Weights of a small contrastive image-text model: 64-pixel images.
Rows from block 5 of the text encoder of a small contrastive image-text model, named by matrix and row number. Rows with one number belong to one neuron. Each number is 128 + 32 x the weight over its row's rms, rounded and kept within 0 to 255. All counts start at 0.
After each neuron's rows are labels from the 100 texts, of 14848, where the neuron reaches its largest size: "fires on" is the input token at the peak. Only what is clearly more common there than usual is listed. The data: larger renderings of crowded toy scenes. In brackets: how many of the 100.
# gate: MLP gate (text_encoder.blocks.5.mlp.gate.weight, 384x128), inputs 0-42
# fc1: MLP up (text_encoder.blocks.5.mlp.fc1.weight, 384x128), inputs 0-42
# fc2: MLP down (text_encoder.blocks.5.mlp.fc2.weight, 128x384, transposed), outputs 0-42

gate.204 [137  57 108 156  70 100  88 160 128 131 159 137 128 117 183 151  78 190  80 130 113 134  84 122 119  93 118 109 110 167 158 183 148 144 142 103 135 111 161 161  96  66 108]
fc1.204 [116 136 116 169 130  96 114 148 161  99 155 119 137 132 197 187  74 142 122 152 113 181 100  91 100  93 132 157 126 159 129 138 190 146  80 133  86 114 144 162 122  97  94]
fc2.204 [158 111  92 154 104 146 158 155 162 104 117 136  73 108 146 140  83 172 118 140 167 136  68 105 109 124  86 114  53 142 175 181 150  98  98 117 106 137 183 162  90  61  93]
fires on: "umbrella" (100)

gate.345 [127  88 168 103  86 113 159 116 135 174 144 125  69 119 137 118 194 139  93 137 152 184 138 175  91  94 125 104 141  83 186  86 107 142 117 139 117 161  96 173  87 113 138]
fc1.345 [146 130 112 149 176 146 131 175 135  92 168 103 176  97  71 116  88 145 180 118  85  40 113  37 148 138 113 168 113 153  89 173 155 150 132 144 162 105 181 112 138 143  91]
fc2.345 [147 166 104 159 112 129 113 119 133 132  74 148 209 130 126 120 105 167 181 101  86  80  82 117 170 155 135  94 135 165  77 173 152  91 168 136 129  89 109 118 123 115 121]
fires on: "lamp" (100)

gate.234 [148 103  88 156 178  77  87  79 170 106 121  98 176 122  99 184  78 155 115 167 141 126 118  88 132  72 135 118 110 182 146 114 134 180 134 113  93 129 162 151 106 148 149]
fc1.234 [148 124 181 132 186 109 156 125  89 134 153 138 145 111 118  80  79 108 202 134 164 159  91 100 170 116 136 124 166 124 153 134 143  84 167 127 144  97 125  68  57  74 126]
fc2.234 [ 93 150 195 180 157  89 138 155  91 146 133  77 158 169 163 101  76 105 108 155 202 109  87 107 110  79 159  88 154 127  90 119 133 140 109 161 124 123  92 148 135  89  83]
fires on: "tree" (84); "orange" (14)

gate.207 [158  75 104 120 119 137 108 149 103 128 140 155 135 142 157 151 128 192  78 161 175 147 161 156 115  79  97 107  99 108 108 151  83 135  90 141 107 218 104  97  99 153 114]
fc1.207 [102 115  71 129 148 100 111 131 111 168 187 123 141  98  48 135 167 162 178 139 136 148 145 152 173 120 156 220 136 157 130  84 172 146 119 125 165 104 159 134 138  71 110]
fc2.207 [187 167 105 168 119 149 146 209 201 145 100 130  95 187 131  98 153 135 157 127 113 100  94 117  89 130 147 145 101 143 168 199 180 123 140 126 144 105 143 107 109 119  94]
fires on: "lamp" (100)

gate.343 [ 79 129 163 143 149 183 166 123 156 152 142  78 125 154 109 108 135 151  82 136 131 179 173 109 133 192  95 182 119 120 113 107 120 135 171 212  74 154  94 169 193 131  97]
fc1.343 [178 120 106 119 113 137 135  94 128 120 149 144 101 170 155 181 124 126 177 127 151  95  82 120  96 104 146  85 115 158  99 140 158 143 116  81 221 109 164 107  40 131 149]
fc2.343 [133 163 128  99 106 104  97 174 122 139 150 191 106  90 130 180 139  66  59 138 116 135 119 139 127  55 173 167  81 133 142 186 131 113 164  61 176 113 135  55  85 150  99]
fires on: "hammer" (100)

gate.273 [169 135 139 178  84 211 134 107  89 120 115 102 177 117 101 125 134 142  61  85 127 159 125 157 157 110 164 132 154 195 100 162  88 147 113 134 135  82 150 106  77 110 121]
fc1.273 [ 86  90 151 102 157 134 116 131 136 127 161 129  53 174 176 147 116  54 179 120  89 123  89  35  85 107 136 130 142  82 195 110 107 106 108 113  75 142  80 121 169 115 121]
fc2.273 [ 99 122  76 126 187  99 137 168  60 187 114 163  48 116 169 148 133 155 154 163  90 128 100 134  47 181  93 112 122 153 158 130 164 142 107 128 130 127 134 147 161 115  66]
fires on: "purple" (98)

gate.77 [143 143  91 149 127  82 130 142  72 192 145  98 127 150 116 190 123 113 131 130 148 136 100  93 101 112 185 134 155 107 144 131 139 118  85 138 108 152  74 101 183 123 147]
fc1.77 [164 155 119 104 121 105  44 127 197 155  80 145 157 126 136 151 120 118 123 116 157 154 144 148 156 138 167 144 113 128 146  73 141  93 146 142 138 128 132 105  90 136 128]
fc2.77 [148 132 127 120 154 185  92 142 214 162  72 130 158  99 152 142  88 123  88 148 142 120 131 175 165 127 125 150 118 155 164 124 127  92 160 155 148  98 158 106 133 155  82]
fires on: "a" (74); "blotchy" (16); "dotted" (10)

gate.70 [107 132 136 144 144 161 120 175 133  94 127 144 129 111 166 120 151 104 111 159 109  81 119 165 169 135 126  51 101 178 103 156  73 132 144  92  77 128 174 132 140 117 112]
fc1.70 [115 112 165 166 114 182 186 189 107  88 161 102 121  81 172 117 160 147 101 152 133  71 132 174 124 138 131  97 122 186  71 126  89 146 158 103 122 104 113 170 160 159 111]
fc2.70 [ 90 109 137 104 172 145 147 117 123  95 174 112 114 126 153 125 119 135  76 190 135 117 143 117 101 171 116 155  66 124 101 159 129 111 138 143  92 135 117 151 200 152 108]
fires on: "blue" (100)

gate.188 [134 143 170 148 185 181 175  66  90 135 169 146 155 139 104 155 142 107 115 117 174 148 146  98 145 116 121 146 156 105 106 133 154 108 145 150 145 143 159  77 107 149  38]
fc1.188 [ 76 101  82 146  57  97  71 165 178 150  78 134  96 152 157 108  99 152 116 124  77 110 113 154 101 142 121 175 146 152 149 121 101 117  85 134 107 154  96 100 152 127 169]
fc2.188 [107 116  86 100 116 110  66 168 214 127  29 159 139 116 158 118 150 171 182 141 112 108 100 124 123 143 144 199  55  99 125  96 145 116 105  81  57 106  96 205 128 144 159]
fires on: "house" (100)

gate.5 [140 126 118  76 106 141  97 150 140 126 161 144  75 167 132 136 169 131 114 123 125 107 157  85 159 145  68  88  96 152  95 118 139 163 114  50  88 106  95 160  87 135 156]
fc1.5 [ 76 194 130 136 141 131 164 109  90 156 114 166  87  50  93  95  69 127 103 109 141 137  92 173 144 166 128 114 131 104 145  64  76  67 161 151 106 157  97 123 155 117 134]
fc2.5 [107 163 144 125 111 112 120 132  91 108 101 114 132 141 162 108 125 134 140  76 124 141 137 116 111 139 163 129 119 155 134 125  77  52 131  73 131 117 116 119 162  75 130]
fires on: "grey" (90); "white" (10)

gate.145 [ 71 113  19 132 127 164 102  71 145 113 108 165 201 174  75  97 142 132 130 130  85  92 144 153 151 125 142  94  92 159 154 137  59  96 117 139 115 132 132 123 134 128 147]
fc1.145 [127 174 110 115 153 151 150 117  88 145 140 195 107 121 114  77 123 125 123 134 145  92 145 167 119 120 127 157 184 119 184  85  91 125 186 180  54 123 143 117  96 151  83]
fc2.145 [148 167 169 167 101 107 117 114  72 121 122 107  81 176 151 144 106 199 157 107 167 145 104  62 131 127 160 118 197 114 108 138  99  99 131 142  74 101  58 119 137  97 125]
fires on: "tree" (100)

gate.160 [135 169 131 125 126 134  90  79 186 112 104 114  96 171 185 142 136 103 147 104 130  81 180  94 112 121  85 110 173 191 105 135 164  84 103 130 158 152 173  63 108  95  99]
fc1.160 [104  99 102 116 134  88 123 146  37 153 135 158 120 130 100  79 153 157  86 118 112 155  95 169 137 114 148 134 108  88 163 128 133 135 124 102 134  81  84 146 159 111 170]
fc2.160 [153  88 145  83 127 117 133 146 102 160 168 111  94  91  93 139 124 100  54  98 115 128  41  96 136 169  74 140 171 100  72 136  88 111 127 117 154 135 108 140 175 173 127]
fires on: "sofa" (100)

gate.106 [153 145 188  92 195 166 170  58  97 142 159 137 199 112 112 142 130  96 148  56 100 148 146  99 188 137 142 117 144  88  86 164  89  59 165 181 133  86 111 182  95 101  90]
fc1.106 [151 129 155 104 149 156 157  79  91 141 157 112 204 154  89 165 113  89 129  97 129 126 164 132  64 171 130  99 163  97  72 197 138 102 127 188 204 157  84 130 149 112  63]
fc2.106 [150 123 172 135 150 157 179  75  72 135 210  74 142 124  84 171 101  87  89 122 172 168 146 153 165 115 177  60 160 154 126 179 154 119 145 172 172 163 145  80 117  90  79]
fires on: "house" (100)

gate.83 [ 57 114 185  90 153 129 174 126 195 139 128  77 134 125 117 128  79 150 118 176 116 117 173 108 162 122 143 125 114 186  80 176  90 118 101 135 169  72 142  91  79 107 180]
fc1.83 [ 92 121 161 124 158 156 135  91 162 180  95 150  98 128 166 116  77 120  87 177 109 109 137 106 133 116 121 145 127 171  72 171 141 106  94 151 129 131 149 104 103  74 159]
fc2.83 [139 115 175 132 124 142 146 140 147 141  96 117 168 105 143 106  87 146 124 189 109 113 129 116 112  86 102 141 129 111 119  84 115 107 133 127 134 156 203 131 124 108 156]
fires on: "a" (100)

gate.252 [185  81  80  99 137 144 112  89  77 108 215 138 122 154 166 144  97 128  85 146 129 129 141 140 133 170 142 138 128 158  84 168  47 145 132 166 133 141 101  95 143 178 159]
fc1.252 [ 96 133 135 130 152 131 124 170  91 143 144 106  84 159 110 142 167 106 155 201 153 124 186 107 121  94  74 158 144 125 138 128 196 100 133 116 153 196 160 147 151 183  62]
fc2.252 [115 185 108 142 138  91 170 106  86 148 148 143  96 101 164 177 173 115 130 124 169 121 115  77 134 126 187 123 146 123 171 133 159 157 152  89 106 142 129 106 145 145 122]
fires on: "grey" (76); "white" (24)

gate.232 [180  93 126  97 161 209 149 144 115  72  92 110 151 165  92 111  83 152 103 131 151 188 184 182 149  92 123 175 117 131 103 108 149  82 125 133 123 171  83 116 133 154 138]
fc1.232 [ 36 169 114 155 155 168 175 120 123 114  78 138 193  90 104 100 119 146 103  66 157 148 142 104 140  76 157  52 169 103 171 183 160 114  96 117 133  92 137 129 141 121 142]
fc2.232 [167 124 164 116 121 155 150 160  99 136 142 132 177 175  95 101 125 185 147 133 208  85 132 152 121 103 121 186 131 118 128 110 129 227 151 123 144 124 153 106 111  84 130]
fires on: "black" (54); "grey" (45)

gate.25 [167 129 163  97 148 177 110  89 183 127 103  65 126 129 122 168 115 170 110 105 119 139 132 171 158 167 109 124 168 108  85 110  87 139 140 100 128 178 179 101 139 116 142]
fc1.25 [ 97 139 106 184 126  91 105 122  92  86 130 193 107  74 134 109 108 117 160 143 137 132  81 137 101  80 167 169 141 138 115 128 137 182 150 147 124 146 164 107 136  31 124]
fc2.25 [ 98 103  63 108 116 111 126 154  95 193  88 150 118 146 130 110 195  86 142 151 157 131  53 123 158  96 113 125 153 159 108 162 177 164 205 194 134 124 193 160 153 100 165]
fires on: "white" (100)

gate.30 [108 178 123 119 155 146 145 103 120 116  61 183 103 144 162 113  69 170 135 131 128 154 104 106 144 117 113 151 125 183 117  82 100 137 116 168 131 108 137 189  98  99 129]
fc1.30 [ 94 140 132  95 141 130 136 109 127 124 168 137  89 178 151 128 150 176 134  65 171  68 140 190 129 143  78 130 107 169 129 156 202 161 129 124 130 170 110 116  82 136 129]
fc2.30 [155 141 151 114 112 133 173 108 142 105  63 214 173 146 121 157  86 153 117 144 192 107 161 190 150 198 117 148  89 138 142 149 173 111 118 135 113 104 141 105 117 173 102]
fires on: "purple" (100)

gate.203 [124 155 123 164 159 122 185 213 150 175 117 115 173 125  84 159 106 116 120 142  63 191 148 117 123 132 118 192 159  77 136 127 184  87 154  84 126 105 152 142 117 113 107]
fc1.203 [145  82 122 130  61 105  94 113 141  69 167 160 159  84 133 110  91 106 131 157 208  87  89 151 138 134 150  87  82 126 142 109  80 152 140 203 121  85 148 115  96 175 133]
fc2.203 [127 115 151 180  95 138 180 117 114 113  70  98 123 129 102 183  60 145 126 139 174 150  87 129 165  99 129 137 171  80 157 144  94 154 102 204 164 154  88 165 125 111 119]
fires on: "brown" (100)

gate.101 [ 78 134 138 139 115 175  78 120 123  73 117 132 137 136 101  94 161 137 122 163 180  50 109 185 108 125 111  95 119 164 155 141  72 138  84 197 131 150  87 177 147 135 133]
fc1.101 [134 115 120 161 120 110 135 175 129 155 112 128  99 107 152 125 102 120 150 147  95  83 172  58 154 145 179 190 102 127 143 110 138 142 155 167 121 148 181 164 112 134 147]
fc2.101 [ 97  56  99 139 210 161 189 129 102 166 177 162  85 168 129 162 136 109 145 120 116 153 127 103 142 141 141 114 129 171  71 101 131 131 144 141  93  97 127  89 204 120 204]
fires on: "black" (100)

gate.80 [ 66  97  93 115 111 136 126 119 133  75 157 149 116 147 193 145 102 151  65 151 150 119 113 146 132 139 119 125 120 143 118 126 151 117 141 168 130 103 152 180 125 114  42]
fc1.80 [ 99 102 116 128 113 114 104 146 159  97 151 150 103 121 174 138  63 138 103 127 161 114  66 104 128 168 109 146 117 137  99 142 153 129 129 125 123  96 125 190 114  91  93]
fc2.80 [117 132  98 122  98 140 142 180 154  97 131 118  73 147 175 133  82 162  71 144 172 129  95 135 133 133  53 133 105 162 151 158 148 130 138 136 151 138 208 174 143  93  41]
fires on: "umbrella" (100)

gate.206 [ 85  99 117  93 136 166  76 104 137 147 136 154  53 122 151 122 179 108 113 165 109 170 170 164  94 111 136 134 109  63 136 112 131 149  98 126  93 149 171 138  89 118 107]
fc1.206 [112  89 117 186 107 111 113 116  76 105 140  81 129 129  80 124  40 140 108 150  96  63 123  94 158 109 151 106 129 137  71 124 145 122 150 114 156 133 124 156 170 150 102]
fc2.206 [163 195  86 166 131 126 117 117 159 135 105 115 194 153 130  79  97 116 184 119 116 135  68 108 120 158 114  91 144 130  91 172 203  88 149 134  97  83 124  69 110  84 119]
fires on: "lamp" (100)

gate.84 [ 85  74  85 114  97 118 114 186 202  77 159 152 129 163 144 167  98 157  99 120 116 105  95 163 134 121  91 134 130 146 112 130 145 172 167 116 136 137 163 168 100 134 100]
fc1.84 [186 173 116 157 128 149 120 107  78 181 121  95 163  93 116  95 154 117 161 132 126 151 175 114 149 145 136 125  99 134 150 151  77  69 131 141 131 149  90  87 160 118 187]
fc2.84 [137 132 125 128 162 133 129 112  89 158 140 155 170 113  56 151 162 107 193  92 107 123 181 154  92 110 207 163 188  79 129 125  93 152 120 160  71 104  45  75 104 164 164]
fires on: "umbrella" (100)

gate.71 [177  82 109 191 121 121 138 157 122 119 146 126  84 126 140 136 147 130 192 104 105 196 131 154 134 154 147 147 166  82 142 139  98 173 114 216 159 191 150 159 115 113  97]
fc1.71 [103 133 138 105 166 148 148 126 159 107 129 152 156 121 159 100 131 105 101 146 128  91 161  97  94  48  87 132 126 148  89 118 157 114 172  89 126  82  94 123 154 133 174]
fc2.71 [ 64 129 128 104 134  58  96  92 101 162 166 133  98 133 104 127 132 117 119 126 105 147 123 125 126 157 181  94 143 123  87 149 168 149 102 144 115 151  84 161 112 124 147]
fires on: "<end>" (100)

gate.19 [ 76  95 110 160 168 116 132 169 115 120 102 107 136 108 113 113 153 162 141 171  75  91 219  84 167 177 107 137 149 112 154 100 125 156 231 142 157 109 123 152 101 159  98]
fc1.19 [154  69 185 160 142 113 137 174 140 121 139 115 118 127 119  99 124 181 153 128 110 129 153 110 166 126 124 142 105  87 127 104 135 185 203 120 117 155 137 130 125 102 120]
fc2.19 [ 99 118 153 154 161 150 116 112 151 123 135 133 123 145  67  83 128 158 156 157 123 121 193 154 114 194 109  82 145  88 117  82 122 145 149 192  72 124  94 169 151  93 132]
fires on: "hammer" (100)

gate.112 [139 136  95 151 109 122 158 131 146 118 124  75 191 173 168 141  98 139  98 137 111 138 137 170 109 169 157 161 166 166 154  80 186  98 104  63 158 178 144  90  69 133  87]
fc1.112 [ 97 124 101  89 129 105 124 122 124 138 147 130  83 144 128  68 189 125 131 152 122 129 120 123 178  97 113 182 107 118  92 190 113 158 109 167  74  97 156 123 141 143 143]
fc2.112 [118 121 120  85 172 122 129 135 120  95 120 135  49 121 154 165 143 150 179 142 136  95 114 128 163 110 102 132 108 138 141 186  82  72 109 134 180 130 154 133 188 137 145]
fires on: "blue" (100)

gate.348 [112  85  80 158 110  99  95 177 124 162 177 140 139 131  81 127 128 150 112 102 156 115 173 177 130 143 199 106 156 105 167 133 122 154 146 172 124  78 154  94 128  55 146]
fc1.348 [122 204 163  73 171 148 133  79 105  58 120  88 157 122 181 143 107  83 167 181 113 165  67  87 126  94 102 154  97 156 111 110 150 125 109  82 151 171 109 159  87 201 111]
fc2.348 [103 150 111 113 137 162 117 142 134 133  90 109  61  85 150 146  94 128 107 153  84 144 198 126 128 110  88  65 114 123 122 161 166 143 137  91  74 176 182  82 133 144 126]
fires on: "brown" (100)

gate.333 [124  91 140 114  99 149  95 134 148 162 199 176 139 125 151 123 180 162  97 147 124 135 125 117 103 157 107 153 100 102  78 149 121 121 118 112 161 129  93 156  56 143 107]
fc1.333 [116 160  88 118 151 104 130  99 101  91  81  86 166 150 117  98  73 107 119 103  95 153  71 148 211 108 131 149 172 182 100 119 111 122 146 103  85 152 189 138 159 106 111]
fc2.333 [134 149 129 125 130 129 125  81  71  97 103 144 109 114 136 179 148 181 151  98 175  94 107 154 174 118 116  88 106 158 123 168 131 103 142 116 121 145 166 101 231  85  92]
fires on: "white" (70); "grey" (30)

gate.294 [132 124 118  87  86 146  81 112 105 147 132 111 103 119 152 111 113 120 135 156 113 108 128 125 146 153 112 109 103 105 157 155 109 106 170 126 122 153  74 178 107 111  97]
fc1.294 [124 135 140 106 112 112 108 136  79 187 152 133 162 113 141 110 140 122 145 145 158 140 166 161 123 127 110  69 127 128 124 160 156 130 174 155 161 108  87 165 119 102 142]
fc2.294 [111 181 129 123  99 155  89 177  99 120 128 179 146  83  89 135 133 144 100 160  59 124  81 176 113 129 121  77 117 104  99  77 132 138 205 205 146  29  95 147 128  77  96]
fires on: "brown" (100)

gate.383 [130 146 132 196 114 163 114 112 141 126  82 125 105 128 125 121 143 119 143 111  82 137 151 158 140 107 169  52 167 163 119 161 116  97 111 148 122 126 149 172 115 127 113]
fc1.383 [134 144  97 101 101 102 156 105 126 118 149 174  97 191 206  90 153 102 172 145 137 153 150 120 127 141  73  77 126 166 110 116 117 105 206 124 104 125 174 128 135 108 150]
fc2.383 [ 92 181 133 145 163 132 108 101 103  91 134 140 138 153 186 137  98 100 185 125  85 155 143 177 130 127 159 133  96 109 102  45 140  90 103 154 104 122 130  89 124  48 116]
fires on: "sofa" (100)

gate.57 [ 80 113 148 180 156 122 125 161 158 150 120 127 145 143  81 113 100 206 141 155 146 128 143 112 169 165 114  78 141  80 123 110 131 179 190 157  81 129 152 194  99 121  70]
fc1.57 [201 123 130  75  93 176 133 101 133 130 120 128 121  91 156 157 144  71 121 133 120 127  95 135  72 107 142 156  98 166 141 155 112  94 105  95 133 137 125  45 137 116 179]
fc2.57 [162 124 110 102  94 116 116 147  99 140 139 128 148 130 190 144 147 109  92  98 107 170  79 108 128  71 152 160 118 161 144 176 154 107 124  45 184  89 143  61 100 176 128]
fires on: "hammer" (100)

gate.210 [122 162 143 129  83 124 134 118 141 131 167 144 101 122 106 159 123 158 111  84  87  80 134 130  73 129  83 125 106 107  92 143 118 116 136 180 125 116 119 133 166  99 145]
fc1.210 [106 196 152 111 160 150 120 150 148 110 153 169  90 121 153 141 163 143 135 107 101  93 114 164  71 100 128 103 132 108  72 145  94 157 120 169  84 105 100 155 150  44 159]
fc2.210 [117 108 114 104 145 131 221 112 106 135 139  73 130 132 151 136 170 181 172 120  91 152 112 118 150 131 163 175 181  96  99 158 157 184 136 141 100 191 169 156 172 122 126]
fires on: "a" (42); "dotted" (26); "striped" (16); "checkered" (12)

gate.108 [107 142 127 186 126 147 135 112 138  86 156 141  99 173 109 142 172 131 104 114 130 196  91 128 132 207 109 142 148 149 124  79 102 122  87 193 142 205 157 161 131 128  85]
fc1.108 [173 129  96 162 103  97 111 144 111 130 111 142 159 103 111 121 116 171 176  69  95 141 171 134 146 169 180 148  75  49 177 136  84 167 122 178 197 133 107  87  96  67 101]
fc2.108 [143  87 124 114  87  88 107 128 124 157  70 125 143 153 133  91 136 186 142 137 140 112 123  76 149 150 200 128 115  72 129 178 167 165  79 117 156 139 126 110 137  23 113]
fires on: "<end>" (100)

gate.21 [ 65  89 100 153 154 139 103 186 172  78 103 132 109 144 137 151 128 181 136 103 114 161  66 158 190  82 105 118 157 188 161 101 127 158  89 137 165 127 160 136 116  80  75]
fc1.21 [193 178 163 111 135 163 137 106  78 163 129 151 111 156 133  81 113 169 130 124 149  79 176 118 160 143  35 182 143 160 113 151 132 189 129  75  96 140  95 129 166 116 165]
fc2.21 [ 99 149 160 158 197 159 116 180  98  84 130 117 101 152  86 113 116 108 121 162 108 176 137 120  78  87  84 145 112 116 151  87 155  54  97 152 113 116  76  75 117 160 100]
fires on: "umbrella" (41); "grey" (35); "black" (22)

gate.261 [144  92 163 111 145 141 122 147 105 114 199  97 153 202 159 124 140 112  97  93 122 119 130  53  96 123 116 109 155 216 141 100 110 179 164  79 151 110 139 142 104 157 158]
fc1.261 [132 153 142 123 145  82  98  91 123  90 158 113  94 172 129 112 145  92  87 105  79 135 124  65 129 143 127  88 162 175 106 119 130 154 164 112 179 132 128 175  92 179 158]
fc2.261 [143 188 145  82 158 134 112 178 135  34 119 136 110 112 103 128  99 124  76 104  95 147  98  62 152 185 112 165 125 165  71 156  99  58 112 100 149  87  90 114 121 116  89]
fires on: "white" (81); "grey" (19)

gate.211 [118 125 152 150 163 158 118 110  91 106 137  82 137  94 139 115 143 131 146  95 130 139 147 159 127 150 117 150 131  51 184 116 120 136  80 124 112  84 161 117 188 104 131]
fc1.211 [ 99 166 185 139 148 152 168 152 157 167 126 146 167  80 134 131 135 144 118 107 131 107  37  62 168 115  66 156 180 153 135 169 129 186 146 137 151 103 139 122 158 166 127]
fc2.211 [159  91 147 134  84 101 124 121 171 159 128 108 146 159 124  93 113 151 188 104 147 126 154 164 153  86 147  98 117 161  80 138 112  53 125 131 101 157 160  76 125 125 128]
fires on: "sofa" (46); "teal" (35); "dog" (19)

gate.288 [137 144 131 173 100 123 105 102 158 125 128 149 121 141 184 133  87 103 167  94 114  91 182 158  88 101 110 106 173 160 134 118 124  93 158 184 143 145 114  62 106 118 132]
fc1.288 [154 151 127 161 119 116  86 111 155 114 144 147 120 142 200 177 111 114 158  96 101 109 170 127  96 132 164  87 177 205 121 126 123  77 120 165 143 168 120 105 116 114 142]
fc2.288 [146 134 118 145 125 140 128 127 125 109  85 155 123 149 188 118  98 123 209 127 102 109 211 168 115  86 191 118 103 143 156 112 155  89 164 147 113 130 143  95  86  96 128]
fires on: "sofa" (100)

gate.319 [194  89 125 134 135 104 108 167 204 134 132 165 105 107 163 141 182 128 147 130 158 119 191 151 111 123 112  88 144 145 125 108 153  89 184 125 109 133 213  96 125 116 110]
fc1.319 [125 179 149 118 120 163 148 127  69 112  80 115 166 156 114 166  56 111 101 135 159 158  46 114 100 130 112 152 124 118 124 143 117 198  27 124 145 125  68 160 127 123 165]
fc2.319 [103 120 162 146  66 113 130 136 173 165 170 109  87  99 108 152 136 126  69 127 162 135  89 111 133 130  91 164 156  69 139 137  72 137  92 180 107 142 131 125 152 111 138]
fires on: "sofa" (100)

gate.357 [135  69 111 164 100 124 140 139  71 139 146 105 174 138 119 118 151 144 169 117 124  78 135 149  96  54 145 156 107  67 139 128 160 128 126 154 126 159 143 119  99  85 132]
fc1.357 [127 128  75 132  79 104 142 127  98 108  68 115 146 109 125 132 123  97 165 175 177 136 163 162 127  95 116 201 109  90 112  89 171  96 196 167  87 107 150 101 109  68 103]
fc2.357 [ 87 164 133  92 169 136  95  99 159  87 133 132 128 128 134 139  91 103  82  93  98 151 148 115 167 182 157  90  72 154 154 133  89  79  93  96 177 114  99 174 184 160  67]
fires on: "white" (99)

gate.176 [133 114 106 138 101 138 137 125 124 109 141 132 139 146 198 161 158 131 113 118 118 166  95 141 118 131 177  65  95 190 121  81 162 166 132  59 125 182 104  90  96 110 142]
fc1.176 [149 119 133 126  70 138  90 102 149 145 148 117 135 156 140 121 127 102 195  74 137 130 222 167 145  82 100 154 124 110 131 148 114 110 170 162 119  88  65 100 130 136 149]
fc2.176 [142 153 159 149 157 102 118 102 118 115 108 138 111 152 182 141 117 109 174 121 106 118 181 165 133  79 156 129 108 140 137  71 124 101 142 136 120 165 147  93  92 107 101]
fires on: "sofa" (100)

gate.100 [172 111  97 189 143  94 112 115 129 140 130 132 174 165 101  98 176 170 153 118 150 132 110 143 100 112 181  98 111 151  80 192 167 171 165 109 142 135 104 175 122 131 135]
fc1.100 [ 55 160 159  39 115 146 155 157 124 113 114 119  88 100 118 155 147 142  84 140 114 123 168 106 143 130  82 148 123  64 151  83 124  96 126 173 153 172 167 100 154  95 152]
fc2.100 [ 79 123 165 104 100  97 149 157 126 119 136 160 131 106 143 123 100 150 117 115 134  96  74 154 229  63  85 119 146 118  92 129 112 127 157 174 130  97 182  45 169 106  89]
fires on: "purple" (100)

gate.6 [114 165 141 114 125 147  97 114 140 184 150 110  96  96  85 149 194 172  94 143 139 142 186 127 131 123 147 121 116 140 171 106 139 114  89  85 107 172 131 121 137 172 149]
fc1.6 [129 152 157 114 129 127 112 108 146 160 137 152  75  94 106 172 175 148  67 137 119 120 123 155 104 129 161  96 128 135 143 112 130 144  95 107 115 196  70 128 114 155 140]
fc2.6 [ 90  82 154  98 140 133 127 138 133 131 191 107  68 131 145 154 149 118  88 151 183 225 147 142  91 118 130 164 123  83 186 106  83 166 112 131 123 175 141 141 128 127 122]
fires on: "lamp" (100)

gate.193 [131 124 182 110 115 154 196 133 137 155  65 188 102 177 117  72 182 118  57 112 102 189 136  89 147 149 109 131 153  75 159 136  55 155 146 126 188 106 158 138 149 112 133]
fc1.193 [117 151 158  70 151 156 129 128 110 129 100 186  75 135 140 186 138 144  65 102 153 158 131 149  99 106 127 125 122  92 138 115 117 121 139 133 189 155 111 132 145 123 168]
fc2.193 [ 72 132 109 119 149 153 174 160 120 106 128 136  95 137 134 144 159 165  84 109 173 196 145  76 120 163  80 187 112  99 163 143 114 173  97 137 125 148 123 150  78 138 158]
fires on: "lamp" (100)

gate.191 [ 42 176 168 136 106 199  77  74 167 114 167 145 106 106 128  95 145 138 163 105 154 149 194 124 128 106 127 111 146  82  47 139 134 130 194 176  74 129 108 125 174 133 114]
fc1.191 [ 83 108 140 167 161 115  47 106 171 110 174  64 113 118  56 137 116 116 108 108 152 112 159  76 123 140 114 125 121 125 104 134  71  61 119 162 128 101 172 125 118 139  75]
fc2.191 [ 62 102 126 151 109 148 121  54 165 151 117  51 137 135 124  75 126 162 190 133 166 118  83 106 117 161 106 154 140  82 147 155 129 134 117 158 187 123 111 196 125 138 147]
fires on: "brown" (59); "green" (23); "blue" (14)